From a checkpoint of a small spectrogram autoencoder: 5200 steps.
Rows from block 8 of the encoder of a small spectrogram autoencoder, named by matrix and row number. Rows with one number belong to one channel. Each number is 50 + 10 x the weight over its row's rms, rounded and kept within 0 to 99. All counts start at 0.
After each channel's rows are labels from the 100 clips, of 14976, where the channel reaches its highest value: "top examples" is what is common among them. Only what is clearly more common there than usual is listed. The data: phrases spoken by 400 fixed synthetic voices. In brackets: how many of the 100, against the usual share in percent.
# convs0: first 3x3 conv (encoder.blocks.8.convs.0.weight, 112x112x3x3, standardized in use, each kernel summed), inputs 0-111
# convs1: second 3x3 conv (encoder.blocks.8.convs.1.weight, 112x112x3x3, standardized in use, transposed, each kernel summed), outputs 0-111

convs0.29:56 52 48 56 34 49 33 41 55 48 36 39 44 60 55 70 37 42 57 46 53 47 33 39 54 36 30 51 64 50 46 64 55 49 35 56 47 27 39 61 49 45 57 57 59 42 61 53 54 49 66 28 58 59 38 46 68 39 40 64 47 42 39 60 41 47 55 53 53 53 32 57 47 47 53 65 54 59 57 39 70 37 50 52 49 51 54 45 64 66 40 48 60 60 54 53 36 73 51 46 43 47 45 33 42 68 57 51 53 52 54 66
convs1.29:50 55 56 60 36 57 57 50 75 48 56 56 44 53 51 45 68 46 53 47 60 50 51 52 49 60 55 54 49 61 56 68 51 62 62 48 51 27 39 43 67 40 39 32 63 62 48 40 43 46 48 45 54 41 57 39 47 61 54 46 45 60 49 49 53 52 77 52 51 39 57 51 35 71 53 56 39 29 53 50 68 27 36 50 50 74 33 48 57 49 58 47 70 49 47 45 58 46 60 42 51 53 55 46 36 51 55 46 34 56 66 32
top examples: child-like voice (53 vs 22.4)

convs0.74:34 58 63 50 24 54 42 65 38 60 44 33 53 51 54 45 65 46 47 50 37 48 52 49 48 59 31 44 62 53 44 50 50 62 52 54 51 31 54 42 53 55 60 57 46 49 51 51 74 33 50 51 59 39 49 47 74 44 45 70 46 47 47 63 54 60 51 61 43 37 59 63 49 59 49 60 40 53 51 33 53 59 25 47 48 54 30 54 60 42 33 55 43 47 31 46 60 38 54 59 31 63 35 63 54 55 48 50 57 52 59 58
convs1.74:55 39 61 38 69 45 29 48 47 59 50 45 41 62 51 38 47 50 71 55 49 41 52 60 39 42 42 38 56 42 48 67 52 56 31 50 44 48 50 56 35 56 47 60 43 39 48 52 40 60 44 25 56 67 47 50 37 37 46 68 49 63 42 49 35 46 43 29 38 55 49 71 47 60 38 59 58 50 56 44 52 54 50 53 50 39 54 44 43 48 51 76 41 46 44 53 55 46 55 54 35 69 67 46 29 61 50 53 47 39 53 31
top examples: child-like voice (56 vs 22.4)

convs0.61:33 61 53 53 48 49 60 43 41 64 59 53 44 53 49 47 38 59 41 33 48 59 38 55 48 50 23 40 59 45 38 51 47 62 51 69 37 56 59 43 59 67 59 59 35 62 50 38 56 47 54 58 57 46 44 33 58 37 24 49 69 49 39 53 52 57 38 49 58 53 45 59 44 42 61 48 39 35 49 73 44 58 53 34 42 55 58 48 45 54 73 41 23 55 50 51 46 46 54 55 58 46 73 57 46 50 56 55 64 55 52 44
convs1.61:56 56 51 51 53 47 52 62 49 52 34 38 39 64 34 54 46 26 51 55 47 59 50 63 49 44 43 49 46 49 56 46 50 34 52 76 54 53 47 43 55 49 41 39 39 63 34 58 41 51 33 41 39 48 39 58 51 56 43 47 60 58 58 55 60 36 38 55 41 54 74 45 47 62 38 60 41 61 46 31 41 40 54 42 41 56 33 31 14 48 28 40 46 42 48 48 60 38 50 39 56 55 46 50 36 47 55 59 51 52 46 47
top examples: child-like voice (45 vs 22.4)

convs0.62:48 56 57 60 39 50 39 46 59 42 20 58 67 56 50 50 42 43 47 57 49 60 56 47 46 65 60 28 55 65 53 43 70 37 33 37 52 52 58 62 34 73 32 69 63 48 47 63 39 34 51 43 55 46 53 57 53 59 43 42 52 41 36 47 53 52 55 57 32 50 48 58 42 40 60 63 46 49 53 47 57 39 47 50 64 49 45 45 61 55 48 26 40 42 51 51 41 61 53 44 45 56 44 53 40 74 58 61 64 42 51 58
convs1.62:52 59 48 54 54 68 56 60 42 64 55 47 36 56 56 49 67 50 55 49 59 59 50 59 55 62 54 45 47 55 59 51 55 56 65 62 40 46 52 47 66 32 69 55 42 59 66 46 44 47 55 32 54 39 46 61 55 41 44 42 62 54 52 43 40 52 73 54 61 58 47 49 59 74 43 33 50 56 49 44 45 56 34 48 36 54 45 54 51 40 52 35 44 41 53 59 59 36 68 52 43 60 59 44 25 31 75 52 34 58 49 35
top examples: child-like voice (84 vs 22.4)

convs0.51:57 60 61 58 43 66 56 50 62 52 54 41 45 56 58 47 41 24 69 68 57 40 41 63 35 57 22 50 59 63 52 55 46 39 53 55 44 30 58 41 54 49 50 51 44 63 38 54 54 28 60 21 42 46 52 67 48 67 39 41 50 53 34 54 57 56 59 48 54 57 57 48 43 44 51 51 49 68 53 36 47 46 47 42 37 34 69 35 54 49 42 46 59 50 60 55 55 29 50 56 54 39 46 44 53 53 52 51 49 50 63 49
convs1.51:52 34 61 44 60 47 57 56 39 40 55 48 45 64 46 55 34 50 51 29 50 65 52 50 31 55 63 45 66 50 54 39 49 58 58 47 38 52 58 63 56 60 50 51 59 60 43 16 48 44 48 47 53 42 56 57 48 53 57 27 66 31 33 35 48 55 55 46 63 30 53 62 49 50 40 32 55 53 55 41 50 50 60 52 63 53 38 65 34 64 51 41 59 55 59 42 42 61 54 53 41 32 38 60 63 43 36 55 46 46 52 57
top examples: high voice (54 vs 24.3)

convs0.80:48 60 56 74 54 48 42 45 48 49 60 65 38 59 43 43 57 38 46 33 56 40 48 40 49 62 23 50 42 45 51 47 55 52 37 53 40 41 47 35 37 58 42 66 43 49 53 67 55 44 62 62 44 64 52 56 59 41 47 60 37 60 51 53 51 45 49 65 55 61 34 50 31 47 52 42 51 52 53 51 59 42 40 57 50 71 43 77 49 53 47 47 57 64 59 42 68 25 48 37 65 59 38 36 37 49 39 55 63 50 46 55
convs1.80:38 44 57 49 59 32 51 61 62 59 37 47 31 52 67 55 45 32 53 44 58 50 52 72 55 55 42 45 63 37 57 50 49 66 62 49 55 56 43 61 46 33 42 46 38 50 47 35 44 52 45 35 41 64 46 55 49 37 44 63 55 57 58 45 41 37 57 50 52 57 51 41 66 37 39 62 46 46 45 42 51 60 60 53 35 42 49 36 25 45 51 40 51 36 57 51 45 37 32 58 45 36 65 57 63 45 47 57 23 42 59 35
top examples: mains hum (32 vs 12.7)

convs0.26:65 59 42 57 53 46 39 38 50 42 41 35 50 36 53 59 59 36 68 45 72 60 43 42 56 52 59 55 56 49 67 61 32 32 52 56 66 27 49 44 54 50 35 55 68 47 43 58 49 43 38 39 54 58 40 54 74 52 36 54 38 49 41 57 50 50 57 71 44 50 29 52 53 61 48 67 45 50 43 21 53 41 49 48 44 56 53 41 52 48 40 54 58 65 61 64 52 54 62 52 46 53 50 36 39 43 62 58 54 47 53 47
convs1.26:46 32 63 56 54 45 57 46 47 61 45 60 43 64 32 50 61 56 52 55 59 34 41 46 46 60 39 41 48 42 36 52 53 52 55 50 62 54 35 54 50 57 54 52 52 46 53 31 58 42 79 44 51 41 62 51 39 68 42 56 33 60 37 50 54 41 37 46 43 42 54 60 36 58 31 60 58 46 47 54 58 35 61 57 59 38 55 56 47 45 36 49 33 40 39 45 59 65 67 68 39 42 43 50 70 55 30 46 56 33 47 59
top examples: high voice (63 vs 24.3); clipping (34 vs 8)

convs0.101:51 50 46 47 49 42 56 62 58 37 51 27 51 50 37 51 63 47 51 42 60 42 43 49 71 56 40 40 46 66 49 43 42 47 44 51 50 65 56 32 65 57 48 41 37 56 52 39 51 43 47 60 51 73 43 67 45 57 35 63 48 39 18 58 68 44 58 58 48 59 52 61 36 51 68 64 46 54 53 48 42 58 33 35 43 57 47 33 42 55 53 40 21 47 54 51 70 51 53 60 49 50 56 48 50 36 52 57 55 59 54 49
convs1.101:51 54 37 48 60 35 65 44 47 47 54 62 46 39 30 50 55 43 42 49 39 56 56 53 47 46 54 54 58 41 51 55 38 46 58 50 53 44 46 61 54 50 33 37 43 75 51 50 34 62 57 45 28 36 47 51 56 49 44 46 59 67 61 35 53 68 60 69 63 48 45 50 49 50 40 63 37 36 52 80 63 58 55 37 60 57 44 34 43 46 61 37 62 48 52 57 55 52 70 56 46 48 35 48 39 44 32 53 46 57 49 29
top examples: mains hum (32 vs 12.7)

convs0.96:44 60 61 55 54 56 56 52 62 38 45 43 41 69 45 55 64 35 62 54 44 54 35 45 55 62 54 37 63 48 62 55 52 41 29 59 50 24 65 41 45 55 26 48 67 43 41 65 47 31 57 26 61 51 41 65 48 46 55 54 45 48 37 48 53 58 49 49 41 54 42 60 40 55 65 43 69 44 56 37 60 37 30 51 64 52 50 51 51 48 48 46 47 45 53 80 46 50 50 41 46 56 42 43 51 55 51 40 58 48 47 63
convs1.96:37 55 48 61 45 51 41 54 57 65 74 50 74 28 57 52 53 58 59 47 51 58 57 55 60 58 39 55 37 61 50 55 59 52 44 54 52 42 43 45 52 60 60 55 18 38 62 18 48 59 60 56 58 41 51 60 47 42 50 37 42 51 54 39 48 51 57 50 56 54 46 34 20 47 45 56 43 57 50 53 49 46 64 68 39 44 52 55 60 51 60 37 45 42 60 49 66 45 33 44 41 50 64 44 62 50 57 62 41 55 52 44
top examples: child-like voice (84 vs 22.4)

convs0.100:47 50 48 76 66 45 34 59 49 41 47 63 43 33 33 57 51 61 42 42 54 56 32 57 51 51 51 58 53 45 37 43 55 51 56 57 52 47 58 50 37 48 68 45 55 50 39 42 63 48 60 41 60 39 35 65 64 38 40 49 47 42 30 49 50 64 67 54 49 55 41 61 42 44 55 53 42 59 36 46 58 41 63 59 57 46 40 41 49 53 62 60 23 27 52 52 58 35 61 69 49 53 53 65 46 28 55 55 45 61 63 44
convs1.100:68 46 48 37 59 57 55 55 65 51 41 62 57 46 49 56 55 46 36 45 45 45 71 55 59 46 56 46 42 61 47 35 51 50 57 46 54 66 47 42 46 56 57 58 37 51 67 41 50 59 53 41 40 54 56 51 47 57 59 33 46 49 32 36 67 60 42 52 31 63 63 58 60 44 73 46 44 44 51 73 44 71 62 57 49 32 58 40 28 60 36 48 42 45 39 57 39 63 38 53 48 53 33 53 60 64 46 43 33 38 46 49
top examples: mains hum (34 vs 12.7)

convs0.1:51 60 42 63 48 48 41 41 54 44 47 44 37 54 51 55 33 41 58 67 65 43 54 41 57 53 40 52 52 37 66 60 46 39 49 50 52 38 45 52 44 58 53 28 62 41 55 64 55 42 59 35 44 54 25 61 58 44 32 72 43 39 39 53 43 47 58 60 48 57 43 73 46 60 69 57 59 54 48 34 48 30 55 38 38 57 59 49 58 51 37 31 66 51 56 52 53 54 47 55 30 54 47 47 41 58 65 52 51 48 71 54
convs1.1:41 34 58 60 36 49 50 45 49 43 63 54 54 50 59 60 68 53 49 44 59 53 48 25 39 63 38 47 44 54 54 64 33 74 22 51 39 40 49 51 41 50 40 51 48 44 53 66 48 38 58 50 67 42 56 42 44 46 56 42 64 66 46 61 62 53 37 42 43 34 62 55 43 53 30 52 42 44 53 54 56 48 52 35 61 41 46 72 64 51 60 64 37 55 48 50 51 39 53 51 49 51 37 61 47 71 40 50 47 39 40 36
top examples: child-like voice (55 vs 22.4)

convs0.6:49 48 54 50 56 67 38 62 45 44 58 70 33 56 43 50 67 62 38 38 58 55 27 44 47 50 40 58 58 49 71 55 61 63 52 57 46 48 48 54 42 63 48 44 49 48 51 43 52 50 56 27 60 61 57 48 52 28 45 64 48 49 49 52 39 43 37 51 58 45 49 46 40 78 36 43 53 36 57 59 52 43 41 62 48 45 64 35 52 52 49 53 31 54 51 59 62 17 43 44 69 55 58 43 52 53 61 54 54 39 38 45
convs1.6:37 42 55 54 53 57 43 46 69 63 42 46 67 52 59 45 62 35 58 53 51 56 55 51 65 51 37 38 61 54 39 50 38 41 44 40 65 42 54 36 41 50 78 53 43 42 59 39 59 46 54 57 48 72 53 40 52 59 50 71 67 50 35 40 42 47 51 59 39 64 37 49 72 68 49 52 39 44 46 66 45 50 63 51 70 50 48 60 58 52 37 39 38 54 47 59 56 62 50 54 40 50 70 60 48 45 63 38 44 53 51 39
top examples: high voice (51 vs 24.3); child-like voice (48 vs 22.4)

convs0.17:56 49 37 52 46 63 45 53 42 32 51 33 40 30 34 43 49 44 55 56 53 46 51 46 56 54 73 50 61 53 54 54 50 51 48 62 54 30 60 43 56 49 77 36 68 55 47 52 55 34 51 36 55 50 39 55 58 50 35 72 55 47 54 44 59 61 59 55 65 52 42 46 53 36 49 56 41 69 58 25 63 51 46 51 48 49 26 46 52 66 45 41 48 54 44 62 58 51 49 55 52 47 32 62 38 27 63 44 49 54 55 49
convs1.17:74 42 49 53 58 53 36 51 59 64 51 42 48 43 55 49 56 55 60 53 39 56 51 58 52 63 31 72 48 58 71 38 57 39 50 54 46 58 55 49 54 66 19 64 47 52 45 68 43 49 59 64 40 45 74 44 46 41 70 57 38 46 46 59 66 41 48 37 51 56 62 46 55 51 44 41 45 37 54 53 50 48 43 47 54 44 52 35 42 56 51 54 44 75 65 47 41 49 48 43 32 37 51 51 54 52 44 60 69 40 35 46
top examples: mains hum (34 vs 12.7)